A small image flow-matching model, trained from scratch.
Model: 27.3M parameters, 32-pixel images, arch dit, norm rmsnorm, moe soft, num experts 8, patch size [4, 4], layers 8.
Rows from block 2 of a small image flow-matching model, named by matrix and row number. Rows with one number within an expert belong to one neuron, the router's apart. Each number is 128 + 32 x the weight over its row's rms, rounded and kept within 0 to 255. All counts start at 0.
Before each expert's rows are labels from the 100 images, of 14848 (inputs lightly noised), where the router gives the expert most weight on average: "responds to" is what is common among them. Only what is clearly more common there than usual is listed. The data: single printed letters, digits and signs in grey, bent and noisy. In brackets: how many of the 100.
# router: slot weights (model.blocks.2.mlp.router.weight, 16x384, trained with AdamW), inputs 165-219
# up: expert up (model.blocks.2.mlp.up, 8x384x384), inputs 165-219
# down: expert down (model.blocks.2.mlp.down, 8x384x384, transposed), outputs 165-219

# expert 3
responds to: the character @ (59)
router.6 [110 120 160 156 107 150  85 148 131 144  71  72 189  97  78 185 133 167  62 171 171 123 137  74 112 130 206 146 149 186  99 176 107 162 173 108 120 160  74 100 145 185 142  90 122 118 109 137 163  61 105 134 129 163 131]
router.7 [ 56 185 171  86 167 136 134 104 125 161  68  99 103 143 159 108  73 125  72  92 110 149 151 108 138 158 126 115 150 168 165 137 150 149 194 132 176 178  78 108 107 173 135 124 134 121 167  86 105 113 146 106  89 129 125]
up.33 [195 115 104 179 138  83 122 146 110 127 102 155 151 131 119  96 142 108 148 105 151 144 174 185 143 148 113 112 189 122  94 102 159 139 158 132 156 127 151 116  62 143  97 138 131 146  82 125 185  84 115  76 123 104 169]
down.33 [230 154 116 132 153 192 133 102 144 105  73 149 159 128 163  86 149 184 183 137 141  72 155 132 128 108 103 126 220  93 131  85 155 112 127 123 149 173 153 120 158 185 138 106 146 168 112  89 183 120 111  85  88 129 155]
up.34 [157 154  95 167  94 171  56  98 101  75 136 152 132 179 181 148 138 147 122 123 154  71 106 151  75 133 129 181 180 115 115 128 154 158 102 119 135 106  81 171  90 126 106 225 102 152 167 159 176 154 121 131 186 156 124]
down.34 [136  84  81 144 121 108 148 121 141  94  74 115 124 172  90 129  57 117 169 121 156 118 146  84 116 165 173 117 163 158 150 100 114 130 149 110 139 157 192 208 141 167 114 186 111 160 136 158 160  90 142 137  98 160 109]
up.35 [141 139 132 120 131 130 100 137 119 139 133 107 100 124 195 146 129 116 123 124 160 159 140 114 159 107 115 147  81  90  73 107  97 106  49  53 104 113 195 109 104  86 148 130 167 134 199 116  85  31 137 105 150  99 155]
down.35 [163  79 142  86 153 139 136 127 135 119 143 153 123 173  47 130  55 136 114 156 107 138 138 151 125 115  92 137 135  95 131 153 129  91 219 132 118 126  98  72 124 164 138 132 135 126 142 109 114 118 120 153 187 127 152]
up.36 [129 109 105 115 142  94 161 126 139 181 111 114 137  99  97 168  70 132 104 125 159 102 116 152 130 101 139  63 190 141  16 127 112 118 111 173 110 129 133 182 131 155 115 120 205 151  84 117  75 119 162  94 137 128 161]
down.36 [153 159  88  47 138  66 144 127  97 171 132 148 137  72 197 109 131 152 166 111 151 126 125 134 121 176 159 145 114 130 156 164 156 146  94 119 132 119 118  99 147  77 130 166 172 114 160 156 182 135 134 136 105 155  74]
up.37 [ 64 128 174  97 164 144 143 150 118  92 140 134 118 114 104 169  79 135  86 127 163 116 135 104 125  98 165 137 159 134 128 192 116 114 174 142 111 149 104 120 140 133 155 122 129 161 127 120 157  76 131 183 122  57  98]
down.37 [120  92 158 180 109  78  98 112 159  78  82  42  49 150 112 111 155  82 149 143 135 125 115 103 127 121 134 141 156 129 154 102 178 154  99 119 113 138 124 162 167 128 120  84  88 135 137 154 115 107 115 142 182 170 135]
up.38 [106 147 124 164 166 109 136 131 132 109 120 143  82 110 145  61 106 143 130 104 144  95 134 163 132 144 121 154 145 154 114 131 124 184  95 123 148 130 109 134  80 115 126  88 182 153 163 138 121 156 121 155 115  82  48]
down.38 [ 97 154 173 173 120 154 132 139 134 146 125 110 148 156 117 106 128 148 167 151  67 158 107 157 126 146 113  93 151 152  66 141 133  47 121  97 131 161 117 187 109  86 131 152 100 160 103  69 145 131 126 166 109  58 163]
up.39 [160 143 148  90 129  71 123 129 108 122 118 169 154 145 132 141 117 103 143 116 122 142  71  78 106  94  84 165 125 109 140 153 143  98 107 153 111  80 182 166 125 112  95 153 142 133 139 122 190 186 142 135  98 185 126]
down.39 [148 105 116  84  87 144  70 123 115  96 134 109 159 150 128  84 152 139  78 120 104  61  95 147 119  73 112 137 144  92 179 106 126 104 191 113 130 182 104 122 119 150 137 126 113  60 120 106 145   5  90 127 147 118 139]
up.40 [136 129 129 162 124 134 110 133 109  99 150 141 125 100 109 152 122 150  23 125 128 147 151 178 133  89 148 152 164 118 155 155  71 188 101 210 127 128 111 130  83  79 134 104 151 167 121  99  64 192 134 176 137 133 121]
down.40 [130 141  98 178 173 187 119 134 104 103 138 123 136 162 128 163 137 108 129 154 152 125 167 147 130 122 134 124 174 123 131 164  70  90 129 172 120  96 107 100 133 131 130  95 174 150 123 107  89  85 143  51 167 160  63]
up.41 [134 127 137  61 135 112 125 137 121 101 122 130 114 132 122 137 100 141 107 131 111 128 127 122 170 186 115 127 128 149 135 113 109  68 179 148 116 126 143 136 141 117 136 152 114  97 144  60 127  92 164 112 172 147 120]
down.41 [ 36 153  84 198  99 135 119 134 199 120 149  52 154 140 152 188 159 134 131 134 134 106  69 117 122 105 159 132 189 137  78  77 129 170 114 130 117 134 138 184 106 134 117 123  95 112 103 154  89 186 124 125 143 147  60]
up.42 [ 91 116 116 152  86  98 162 121 173  82 101 131 145  99  97 154  94 150 161 117 159 190 116 156 142 196 131 160 163  87 198 146 123 141 165 169 119 136 139  12 116 119 125 206 110 136 176 157  86 117 132 128  57 107 173]
down.42 [119 191 155  85  76 135 105 105  96 154 155 129  92 165 170 160 154 155  73 122 102  94 108 125 135 165 143 159 108  99 172 114 177 144  95 124 117 150 184  64 141 168 121 184 157 177 108 158 121 134 130 103  74  66 108]
up.43 [133 116  89  89 146  61 146 160  92  89  74 177 127 127 137 110  93 119 108 131 151 122 141 121 103 206 111 128  86 135 128 160  97  87 101 115 144  79 139 125 125 107 130 107 150 159 133  93  68 107 123 101 155 123  70]
down.43 [121 173 116 141  74 160 157 135 124 180 147  46 157 100 146 135 170  94 171 161  97 150 100 160 136 158  89 183 122 110 128 173 137 109 131  87 113 151  87 217 128 100 125 131  93 107 142  96 144 158 131  71 131 117 122]
up.44 [ 83 108  89 173 141 120 115 144  47 151 131 184 159  81  88 148  85 174 129 138 115 141 118  99 157  99 114 160  73 141 180 107 151 103 144 171 112 120  99 120  97 121 153 109 101 131  82 102 117 115 134 186 164 130 114]
down.44 [115 139 147 123 178 169 117 137 131  99 150 122 133 154 161 152 174  57 123 112  97  82 119  84 111  22 105 111 108 107 188 128 107 152  78 148  98 133 153 118 153 183 116  80 119 101 132 127 113 129 123 136 139 173 107]
up.45 [190 100 148 175 174 134 105 119 116  91 147 195 124 153  88  97 122 116  89 136 136 149 244 112 144 145  99 134 102 185 108 107 131 125 131 144 141 152  59 174 104  85 109  98  85 104 133 139 136 156 115 143 137 139  78]
down.45 [126 137 121 146 135 144 168 140  87  88 128 101  81 126 135 111 124 142 139 100 119 101 195 146 124 107 149 106 146 185 110 121 102 135  90 188 146 110 156 119 147 146 107 135 148 172  71 168 183 175 149 140 141 109  96]
up.46 [133 122 154  88 160 167 174 104 103 126 152 126 114 178 141 148  95 151 157 125 134 132  76 120 137 162 175 115 137 125 146  97  73 102 172 113 119  92 127 148 135  60 131 128  23 181  47  97 174  96 105  58 117 113  93]
down.46 [159 199 207  78 179 125 105 103 130  57 138 150 210 133 138  31  75 121 113 126 164 124 123 140 120 160  78  84 133 131 165 143  88 158 133 147 131 124 121 174 134 111 132  99  71 123 143 106 116  89 150 162 170 101 131]

# expert 4
responds to: dark on light (85)
router.8 [136 163 127  71 141 148 135 118 156 149  99 152 143 168  67 121 179 130  93 114 104 150 131 165 134  60  99 180 168 110 121 188 156 147 184 131  82 117 111 147  65 122  95  45 120 204  84 158 102  37 132  54 154 122 137]
router.9 [147 106 148 154 150 142  78 123 129 144  94 117 131 114 104 138 123 176 130 136 122  90  61 101 172 127 161 140  75 106 111 132 123 169 171 166 160 126  68 128 161  84 126 101 142 138 124  90 141  73 103  81 120 123 144]
up.33 [136  96  73 136 140  94 167 141 122  82 131 186 107 132 139 121 129 132 142 138 116 101 173 143 130 140 147  99 127 155 135 146 165  66 160 143 141 126 121 144 142 121  92 102 208 159 179 115 149 110 120 202  82 106 136]
down.33 [ 82 124 157 146 146 164 120 135 160 133 106 123 125  81 140  89 134 131 192 112 145 176 158 140 162 107 117 134 158 142  81 100 156 114 150 169 136 139  86 169 136  67 136 171 206 129 166 190 148 103 132 100 198  56 143]
up.34 [169 142 149 168 128 137 124 120 118 140 150 114 137 145 101 147 125 150 140 130 117  80 107 137 117 105 116 117 129 151 162 192 118 176  83 178 137 150 179 142 175 163 115 132  75 115 164 159 194 107 104 132 110 112 105]
down.34 [141 142 105 116 113 109 111 124  80 167 130 117 156 115 125 118 151 121 102 128 134 158 110 140 127 106 158 136 144 152  94 138 152 135 205 167 104 131 145 169 125  71 127 102 139 108 156 112 169 139 118  36 128 150 149]
up.35 [134 145 128  90 100  92  91 156  58 131  88 169  83  88 213 103 103 125 180 139  94  96  94 145 121 138 139  99  97 136 132 126  86 131 117  88 122 122 154 101 139 142 104 147 106 112  91 141 172 116 138 131 226  78 192]
down.35 [138 145 121 131 220 116 157 143 161 159 129 133 142  86 135 112 111 165 123 132 153 127 108 115 111 190  75 114  36 183 128 158 213 136 164 147 120  76 147  96  88 115 124 218 109 140 175  82 176 168 131 156 127 131 102]
up.36 [119 110 159 156 123 165 129 176 136 110 112 143 106 114 103 122 143 111 144 162  86 131 178 192 187 217 112 124 143  58 140 161 139 171 142 116 203  72 143  50 142 132 162 185 136 124 133 147 153 195 114 180 157 156 107]
down.36 [123  94 115 139 151 138 153 170 127  78 157 114  90 109 154 162 135  87 126 152 109 101 138  82 152 131 151 138 170  96 154 124 171 124 107 131  94  71  97 119  77 159 115 133 127  86 150 101 119 120 133  89  92  88 162]
up.37 [104 130 209  93  59 148  59  97 137 159 102 115 148  75 107 117  92 163 161 117 150 148 106 121 135  67 140  81 111 104 190  77 115 121  91 118 121 100  81  56 107  92 152  79 204 191  74 142 181 100 175 164 119 102 131]
down.37 [119  97 142 190 105 104 146 122 110 146  81 129 192 137 132 101 201 159 109 161 121  84 122  91 102 131 122 133 106 114 134 100 110 172  98 143 124 133 124 109 137 158 120  97 111 148 121 169 102 141 118 191 114 123 112]
up.38 [ 87  98 159 145 166 161 114 106 129 129 130 187 119 109 104 184  97 148 141 152 129 101 187 120 153 134 104 118 102 122 108  92 159 182  76 108 142 122 146 168 103 193 123 119 118  98 126  98  95 124 105 128 108 138 134]
down.38 [143 124 101 138  68 122 186 124 156  93 163 121 116 121  71 158 127  95 143 126 128 103 110  67 124 132 112 126  85 162 184 120 139 152 127 115 136 110 145 164 130 144 130 168 115 179 159 140 156 168 150 169 143 141  97]
up.39 [135 100 106 128 105 119  84 152 127 115 145  95  93 123  96 102 151 135 188 139 178  79 131 119 160 105 157 152 180 151 145  90 113  56  42 121 130  92 149 128 122  99 129 162  49  91 138 143 136 178 123 129 162 100 143]
down.39 [122  72 127 202 121 135 110 141 185 201 118 180 146 167 113 143 131  61  70 126 125 129 117 138 133 190 122  95 115 145 123 130 161 135 181  89 143 166 172 126 148 157 120 148 133 121 147 173 139 116 136 146 126 166 170]
up.40 [132  87 105 194 133 178 115 125 116 123 103  92 138 132  97 126  68 151  73 126 128  72 100 151 138 115 165 122 135 151 141 181 110 109  45 112 111 128 147 152 119 207 131 174  66 125  96 138 172 161 115  82 127 144 157]
down.40 [150 124 129 102 167 133 165 162 138 156 190 124 127 128 114 111  99 115 109 138 120 224 168 184 123 134 143 138 170 185 136 135 138 119  83 150 112 166 137  80 133 102 130 107  98   0 148 111 119 142 122  77 133 115 156]
up.41 [133 135  99 142 179 108 130 130 127 155  89 133 149  96 156 123 121 162 144 123 119 122  79 111 127 147 108  87 150 101 103  93 151 125 172 139 124 128 125 164 146 132 141 161  94 110 246 142 141 127 118 162 114 138  83]
down.41 [ 95 174 142  73  98 152 126 134  97 108 120 103 111 134 136  74 127 114 175 138 117 141  93 150 135 130 189 158  90 139 100 126  82 166 125 120 129  91 146 171 165 126 110 105 188  75 110 125  82 120 119 118 152 114  96]
up.42 [ 83  96 121  98 153 164  64 129 133 126 127 140 109 131 161  85 125 134 122 131 158 164  85 145 127 114 145  80 111 139 173 147 151 123 104 125 145 147 128 106 149 108 119  84 135 190 138 167 160 137 101 140 104 134  78]
down.42 [ 97 139 146 170 117 134 161 124 103 122 121  88  80 161 119 187  94 130 114 136 137 162  67 159 117 128 126  93 115 116 113 111 119 109  95 116 143 139  99 176 119 149 119 140 195  97 121 111 150  68 124  85 138 117  61]
up.43 [140 104 130  89 138 144 100  93 164  80 154 138 113 162 143 119 165  79 132 106  58 110 175  73 127 164 142 138 119 113  93 150 113 179 172 193 124 158 154 124 110 127 110 180  86 137 147 112  57 155 132 121 182 118  96]
down.43 [164 124 177 200 147 123  85  43 176 157 105 151 141 136  96 122 154 127 142 132 135 137 187 142 103  86 158 157 163 127  78 122 109 164 106 152 140 162 108 155 145  85 121 100 162 166 113 136 154 158 100  66 102 155 184]
up.44 [131 149 153 145 136 117 139 101  94 129 113 171 147  95  79 124 134 198 101 119  79 125  76 164 116 121 138 137 208 122  96 151 163 146 128 147 107 123 163 103 104  71 153 165 168 174 211 121 157 154 134  92 165 124 167]
down.44 [109 143  74  63 107  92 123 148 216 149 122 125 140 118 177 172 168  81 104 133 127 101  88 131 129 107 152  87 100 120 108 170 132  91 142 142 124 156 182  67 122 143 123 126 180  63 115 138  80 137 129 136 168 161 116]
up.45 [ 74  97 112 190  87  24 101 132 137 143 113 151 101 182  87  96  82 161 130 117 121 121 163 152 151 153 164 132  86 125 188 120  95 121 188 145 151 136 149  84 114 125 108 110 158 156  91  78 136  91 110 139 101  99 180]
down.45 [103 142 156 134 110 153 104 140 159 125 152 164 121 197 168  73 174 109  30  87 142 171 131 155 100 190 140 110 139  72 133  79  92 145  93 123 124 150 130  99 123 152 129  93 125 135 115 173 129 168 117 110 126 202 148]
up.46 [121 125 110  79 100 155 161 137 153 168  98 132 141 156  98 165 130 122 164 121 155  91 119 168 144 119 139 122 182 112 120 133 139 132 108 129 132 134  80 188 145 164 119 172 114 183 115 126 161 133 167 120 135 149  89]
down.46 [174 132  94 131  51 144 125 116 178 147 112 124  91 170 184 156 102 102 173 138 133 192 108 139 147 166 140 211 110 176 167 126 156  99 179 145 143  98 102 143 112 112 131  90 131 153 108  77 122 109 139 111 188 101 153]

# expert 0
responds to: the character @ (54)
router.0 [ 91 171 165 175  72  77 137 147 155  98 190 155  94 167 123 110 175 150 108 168 173 157  80  62  96 141 176 145 154  92 162 169  56 166 141 104 119  96 173 117 130  88 159 125 165 173 127 198 195 135 134 123 131  81 143]
router.1 [160 186  80  86 124 108 121 153 100 130 119 129 134 178 175 123 169 147 136 132  85 168 161 176 177 133  71 156 172 149 176  94 130  83 168 128 113 156 131 133 128 145 156 177 131 127 135 124 184 210 162 157 111 154 139]
up.7 [133 118 173 127 148 174 114 134 128  89 139 143 108 207 152 107  93 130  76 121 127 153 116 138  90 162 152 148 116 152 149 137 150 162 164 103 146  83 134  65 186  92 136 155 122 158 134 130  42  48 100  76 105 151 113]
down.7 [171 143  87 139 133  18  87 113 154 143 129 144 134 185 180 120  89 126 135 128 132 151 125 117 145 137 122 139 129 118 109  97 108 164 135 117 119 111 141  55 115 123 139  92  84 145 133 121 154 183 113 143  49 128 158]
up.8 [163 113 167 155 157 145 135  99 110 120 134 150  69 129 110 160 184 103 148 150 157 196 143 136 142 116 117 143 122 118 151 178 118 135 138 147 130 134 147 168 104 107 145 167 114 162 187 106  67 122 134 136 175 164 141]
down.8 [129 137 101 161 102 182 139 136 179 165  85 139  95 104  91 166 143 171  56 128 136  27 174 113 109 132  78  89 191 123 167 144 104 196 136  77 146  51 180 124 144 119 128 150 103 109 159 139 179 130 120 114 137 104 170]
up.9 [ 98 161 175 154  58  93 167  84  78 106 131 149 123 146 101 168 154 146 122 109 132  87 116 123 123 109 118  96  93 119 147 166 112 125 155 115 130  87  98 172 104  77 142 112 161  69 122 127 179 203 126  93 154 121 163]
down.9 [119  97 141 128 120 125  92 110 174 111 149 118 113 104  80 116 101 101 138 126 113 147 127  82 147 126 119  69 123 121 162 159 136 126 122  57 117 112 148 195 128 153 124 128 133  41 119 150 144 153 139 140  69 188 147]
up.10 [102 137 127 178 133 179 102 124  93 116 123 147 153 162  94 138  86 129  86 178 106 123 159 126 159 167 153  98 114 142 133 133  82 153 105 128 118 104 146 135 119  92 142 171 133 149  86 112 135 137 101  76 165  99 151]
down.10 [121  84 114 140 127  74 131 133  95 124 162 132 145  85  80 163 113 142  93 110 146 106 105  98 137 115 114 113 136 111 165  85 113 193  87  91 137  99 198  84  97  56 128 101 175 165 126 147 112 126 152 132 120 140 153]
up.11 [121 154  93 131  76 120 150 141 154  92 102 210 131  81  75 177  99 118 165  97 151 118 155 120 121 144 124 114  99 123  97 145 123  92 126  92 123 124 107 112 134 120 130 146  53  40 129 133 116 114 143 128 139 154 128]
down.11 [138 105 142  98 165 116  70  95  85  99 140  99 122 147 159  69 154 108 111 154 122 120  68  78 119  85 129  98 134 166  87 102 149 120  99  98 131 102 134 157 124 110 131 131  82 120 187 145  80 122 130 121 105 119 170]
up.12 [128 108  60 152 143 128 183 148 103 179 113 170 105  50 106 130 129 153  67 156 175 108  80 136 113  96 143 117 155 153 151  51  91  94 106 108 142 143 193 164 166 119 143 133 113 135 113 118  68 131  91 111  62 101 147]
down.12 [157 144 185  93 147 188  80 120 122 111 166 133 165 206 134 147 129 132 111 144 130 136  83 124 114 161 144  87 138 103 135 161 120 152 129 132 123 163 112 124 144 138 125 147 124 191  68 117 145 122 122 173 162  95 124]
up.13 [ 98 160  95  77 121  80 193 135 138 125 126 146  93 118 105 158 148 171 122 134 139 180 164 176 145 120 100 115 131 154 128 130 103 138 102 102 113  91  36 135 133 161 145  55 117 163 123 144 156 162 100 116 161 123 123]
down.13 [ 89 157  85 136 113 191  66 132 117 178 150 169  92 118 131 183  72  57 121 119 139 186 172 148 129 131 113 114 137 149 191  58  84 154 106 127 134 133 126 129 129  89 122 131 114  67  44 154 149 200 129 103 134 160 141]
up.14 [ 73 184 156 139 131  88 158 146 146  76 124 126 141 132  45 149 107  90 170 143 148 156  87 114 119 105 129 165 133 113 100  91 149 167 107 126 105 131 160 158 101 125 146 163 176 105 138 118  81 159 156  83 138  58 178]
down.14 [131 209 110 108  98 131 140 100 138 104  99 156 102  82 157 153 195  78 126 128 120 135 124  99 123  95 145 123 143 140 118 132 112 143  85 127 106 115 105 167 107 123 126 119 178 131 175 124 133 144 143 134 141 153  99]
up.15 [195 100 121  95 104 118 135 113 141 148  82 143 151 167 161 105 108 122 134 112 182 131 169 146 151 146 152 120 117  80  99 184 140 118 171 139 133 139 163 131 163 156 105 172 119 134 179  89 144 108 141 129 146 145  85]
down.15 [121 136 167 108  85 132 124 179 151 159 128 123 120 115 134 121 119 142 129 136  93 174 163 165 151 113 125 142 150 161 137 174  99  79 112 111 124 136 154 146 118  99 114 135 171 180 217 117 111 113 122 134 145  87 156]
up.16 [110 133 106  90 206  72 133 128 121 155 114 104 150 169 118 149 124 135 152 121 137 204 103 123 125 132 112 111 116 134 144  62 114 107  86 110 116 108  67 176 168  96 125 143 128 111 149 110 147 119 136 154 171 173 148]
down.16 [150 116 128 156 170 158 142 159 142 112 132  86 100 135 142 158 138  84 170 141 140  90 132 101 125 158 113 128 146 114 149 164 146 149 112 184 133 170 130 130 112  83 124 116 113 233 141 107 115 117 132 155 168 117 106]
up.17 [ 78 114 138 101 174 147 151 111 101 153 164 149 143 170 113 127 176 159 112 122  77 114  79 145 128 135  91 162 116 138  60 106 104 208  98 101 136 172 111 166 100 141  93  98  65 178 115 112 139 127 127 101 109 119  86]
down.17 [130 115 144 120 177 111 121 125 128 128 113 126 130 124 153 212  98 176 180 135  97 140 125 175 127 131 121 141 173 100 135  86 110  89 119 120 116 134 140 103 144 141 106 156 108 173 114 146 140 172 154 142   0 111 169]
up.18 [116 192 164  94  58 114 180 142  98 159 135 144  94 102 138 192 133 148 135 119 159 125 152 118 112 157 160 149  94 126 141 153 183 167  87  94 135 141 148 198 126 121 145 134  38 105 160 102  91 130 154 114 175 133 130]
down.18 [172 133 158 112  80 163 135 136 174 112 144  97  98 174  90 141 143 142  38 130 118 119  61 127 117 179 120  79  92 121 106 152 176 140  96 130 141 146 129 224 121  97 133 111 166 143 124 143 148 126 124 174 152 122 132]
up.19 [150 128 154  57  73 144 108 136 118 124 105 143 134 134  68 106 119 159 135 128  72 197 152 117 138 145  80 132  90  87  60  92 111  99 101 116  93 121 153  85 150 163 157 169 132  87  86  75 108 145 133  65  69 168 141]
down.19 [102 124 116 137 106 127 159  79 166  74 117 154 117 145 158 129 135  61 133 126 104 151 185 143 118 204  81  93 150 134 141 164  96 203 117 124  97 158 154 139 140  83 141 133  81 138 140 139 112 112 112 127 134 116 145]
up.20 [143 138 101 131 117  85 162 160 147  96 120 100 130 111 101 152 131 162 139 128 134 118 171 202 138  77 126 160 177 148 140 212  83 152 175 164 151 195 170 140 134  51 131 173  66  91  82 131 145 142 120 144 249 118 100]
down.20 [113 146  83 101 132 116 211  99 161 106 111 115 113 134 135 134  90 176 108 146 179 175 166 153 131 168 100  94  64 152 134  73 174 102 122  57 123  84  80 156 142 203 136 127 117 209  86  76 168  99 129 170 116  42 144]

# expert 7
responds to: the character - (59)
router.14 [119 154  68 108 165 157 107 134 169  98 147 183 132  90 159 156  95 183 102 165 139 117 118  84 112 202  86 186 185 173 137 123 121 114 129 157 155 112 125 105 102 134 157 170 118 114 164 162  55 214  86 175  82  91  98]
router.15 [171 154  83 199 129  71  91  92 140 141 134  85 119 115 179 104 132 133 119 123 151 101  69 139 101 167  79 145 107 175 140  85 145  85 190 160 104 118  45 132 145 173 171 204 138 120 124 114 170 193 132 174  99 103 104]
up.33 [130 104 156 164 121  84 182 122 170  81 122 104 113 147 104  76 159  89 114 159 134 124  79 118 103  90 126 131 152  96 141 156  69 119 168 136 129 148  66  96  73 210 110 163 137  96  84 138  83 133 162  92 102 207 129]
down.33 [149 124 132 123  99 156 116 165  57 178 149 191  81  68 114 152  84 119 134 132 130 120 105 131 121 120 124 181 168 122 165 196 175 146  47 141 134 110 123  85 134 109 140 175 116 155 169 143  84 143 169 129  91 138  62]
up.34 [ 68 112 131 103 138 121 146 126  93 126 116  82 107 180 157 164 114 148 110 113 127  98 116 175 152 166  96 150 108  97 151 132 145 153  89 186 136 116 126 116 124 143 102 185 142  87 127 148 182  62 152 110 174 106 179]
down.34 [ 99 178 173 149 103 197 131 149 159  91 207 150 149 142  81 115 173 143 141 116 131 129 185 123 141 126 125 142 129  90 140 126 120 130 128 153 140 146 149 215 102  81 141  53 151 135 142 187  79 103 104 125 131 161  98]
up.35 [125 106 104 105 141 168 205 143 129 143 151 112 123 132 115 117 106 121 135 116 129 148  48 140 135 120  90 127 118 129  93 160 178 156  54 152 124 134 137  51 134  55 104 118 138 161 137 152 139 131 154 135 146 134 148]
down.35 [124 134  87 118 100 132 123 142 124 160 154 174 134 149 176  76 149 121 163 120 115 129 107 109 138 116 129 112 186 177  86 138  70  92 105 138 137 196 105 136 148 119 123 148 104 149 203 134 141  75 149  54 139 139 137]
up.36 [112 116 154  81 148 162  76 112  99 119 106 137 156  87 157 127 119 166  76 125 169  87 142 109 161  90 147  78 143 120 123 129  53 167 107 134 146 169 213  90  99 143 120 125  63 124 167 153  77  51 105  95 141 149  90]
down.36 [135 167 148 122 115 125 139 168 184 113 103 187 140 170 152 108 111 136  84 146 135 128 173 124 145 119 133 122 148 160 154 110 173 127 123 163 153 111  75 164 131 100 136  82  70 106 235 105 114  84 127  80 129 126 154]
up.37 [116 141 127 126  92 175 156 132 139 167 132 169  63 140 122 131 159 166 150 129 122 137 103 113 116 149 110 157 182 176  93 122 142 118 194 115 115 113  76 123 142 125 105 148 131 142 150 127 138 144 127 122 143 130 155]
down.37 [151 120 118 135 117  23 126 113 141 131 142 129  79 165 153  66 158  98 157 114 118 139  70  87 130 159 133 110 116 159 139 147  51 125  56 137 135 115  99 135  70 106 131 141  92  99 120 141  87 110 140 123 178 160  72]
up.38 [167 156 100 194 123 181 164 129  82 101 102 135 115 169 147 167 209 115 200 170 153  96 162 123 134  79 107 108 120 121 137 124 153 132  87 119 105 152  85  51 106  91  67 148 113 145 107 123 104  82 108  97 143 131 134]
down.38 [108 133 157  42 153 104  95 116 192 117 125 102 147  54  71  71 165 138 115 111 116 107 115 121 128 103 131 145 127 106 128  73 145 104 152 150 132  74 139  89 127 158 127 159  78  66 143 116 114 206 132 173  29 155 147]
up.39 [ 99 102 125 223 141 113 126 115 141 161  67 147 153 113 152 137 129 111  62 140  55 156 116 178 132 107 122 117 102 153 118 134 142 150 113  90 147 123 136 160 135 147 125  89  58 112 139 110 173 135 110 166 153 130 162]
down.39 [122 127 132 109 178 185 149 138 133 150 131 109 128 136 135 128 102 126 139 146 126 147 109 162 131 112 139 113 204 139 216 134  31 182 142 130 130 176 120  86 154  79 128 115  72 169  99 138 151  18 125 124 121 163 174]
up.40 [115 127 100 146 106 100 102 104 180 195  83 109 196 149 154 128 142 140  92 116 152 160 131 103 107  81  87 104  66 120  54 134 168 126  91 201  74  63 111 145 135 135 143 141 125 118 109 109 122 117  99 209  74 156 109]
down.40 [111  75 144 100 185 110 111 100  91 164 130 130 102 136 136 169 117 118 138 125 176 132  86 111 116 136  81 167 189 166  77 142 103 119 173 164 105 155 133  83  99 108 104 120 136 124 163 136 108 140 145 106 118 109 166]
up.41 [133 149 121 115 118 171 156 181 101 110 105 172 128 169 177 105  77 134 108 113 154 163 128 130 119 128 134 146 133 131 116 161 130 181  67  96 121 180  95 156 106 108 138 121 237 180 149 147  92 114 128 162 153 113 109]
down.41 [112  93 154 112  97 116 100 111 134 157 134 113 107 114 137 151 163 160 126 124 121 131 159  51 114 162 119  87 164 183  79 149 121  98 188 146 109 115 146 170 144 115 127 104 135 149 165 150 176 143 120 196 110 155 141]
up.42 [136  89 110 139  73 180 110 143 104 129 146 102 157 157  78 137 127 158 111  96  70 118  91 128 157 197 110 143 136 128 153 110  73 124  96 121 119 168 143 170 110 180 155 117  95  94 149 130 141 123 124 121  70 148 117]
down.42 [147  90 137 163  93  99 152 131 117 185 106 233 169 129 141 139  97 104  99 171 121 167 106  79 123 144 152  78 121 102 129  98 171 108 147 130 132 152 126 189  86 156 130  95 140 163 193 159 138 157 130  96  80 148 196]
up.43 [142 125 146 168 143 179  77 148 116 105 102  90  97 172 138  94 165  95 182 130 158 149  81  78 132 134 154 113 122 130 140 165 135 141 135 116 129 138  86  81 138 140 136 177 146 203 160 123 174  92 169 164 109 116  50]
down.43 [ 86 149 127 147 149  39 195 155 119 185 133 175 178 124 102  77 142 174 101 144 101 112 107 124 129 114 149 139 138  90 144 149  88 185  35 174 120 126 159 184 132 145 100 143 164 137  93 151 155 145 125 167 145  65 147]
up.44 [161 135 114 154  90 177 174 104  95 176 170 164 138 137 110 126 144  78  83 135 115 132 118 147 128 110  90 162 160 119 124 171 112 164 153 108  98 128 141  98 118 165 108  96 151  86 152 145 120 152 145 155 140 174 200]
down.44 [106 124 104  88 121 161  73 120 147  54 103 124 148 180 169 169 120 178  67 102 138 135 101 146 142  98 154  93 126 144 143 207 100 122 151 157 149 169 138 124 118  98 141 132 159 105 173 112 154 106 129  94 159 115 122]
up.45 [136 144  94 164  75 168 145 147 156  79 129 110 124 157  60 101 110 118 113 111 179  98 144  97 125 100 150 140 116  84 117 102  81 116 210 100 124 102  44 132 115 183 125 143 138 137 102 152 161 103 134 171 105 121 150]
down.45 [161 120 161 178 123 115 114 113 138 211 175 158 146 146 162 135  87 109 100 126  79 115 120 188 148 102 127 193 112 156 106  66 140 151 109  92 121 118 116 127 123  84 122 211 123 147 106  51 147 112 117 106  90 148 180]
up.46 [160 130 128 186 140 175 166 115 167 158 146 138  93 128  63 129 184 126 173 147 172 188 148 119 164 141 118 159 168 105 108 170 202 163 121 113 143 115 136  74 134 165 128 153 144 152 126 134 134 166 120  89 140 134 171]
down.46 [140 141 157  69  98 161 123 140 129 107 124 115 106 233 135 132 186 157 202 119 138 150 104 134 135 163  78 138 142 144  98 154 192 135 103 117 129  85 126 189 135 135 136  84 155 126 161 127 119  96 114 102 107  94  61]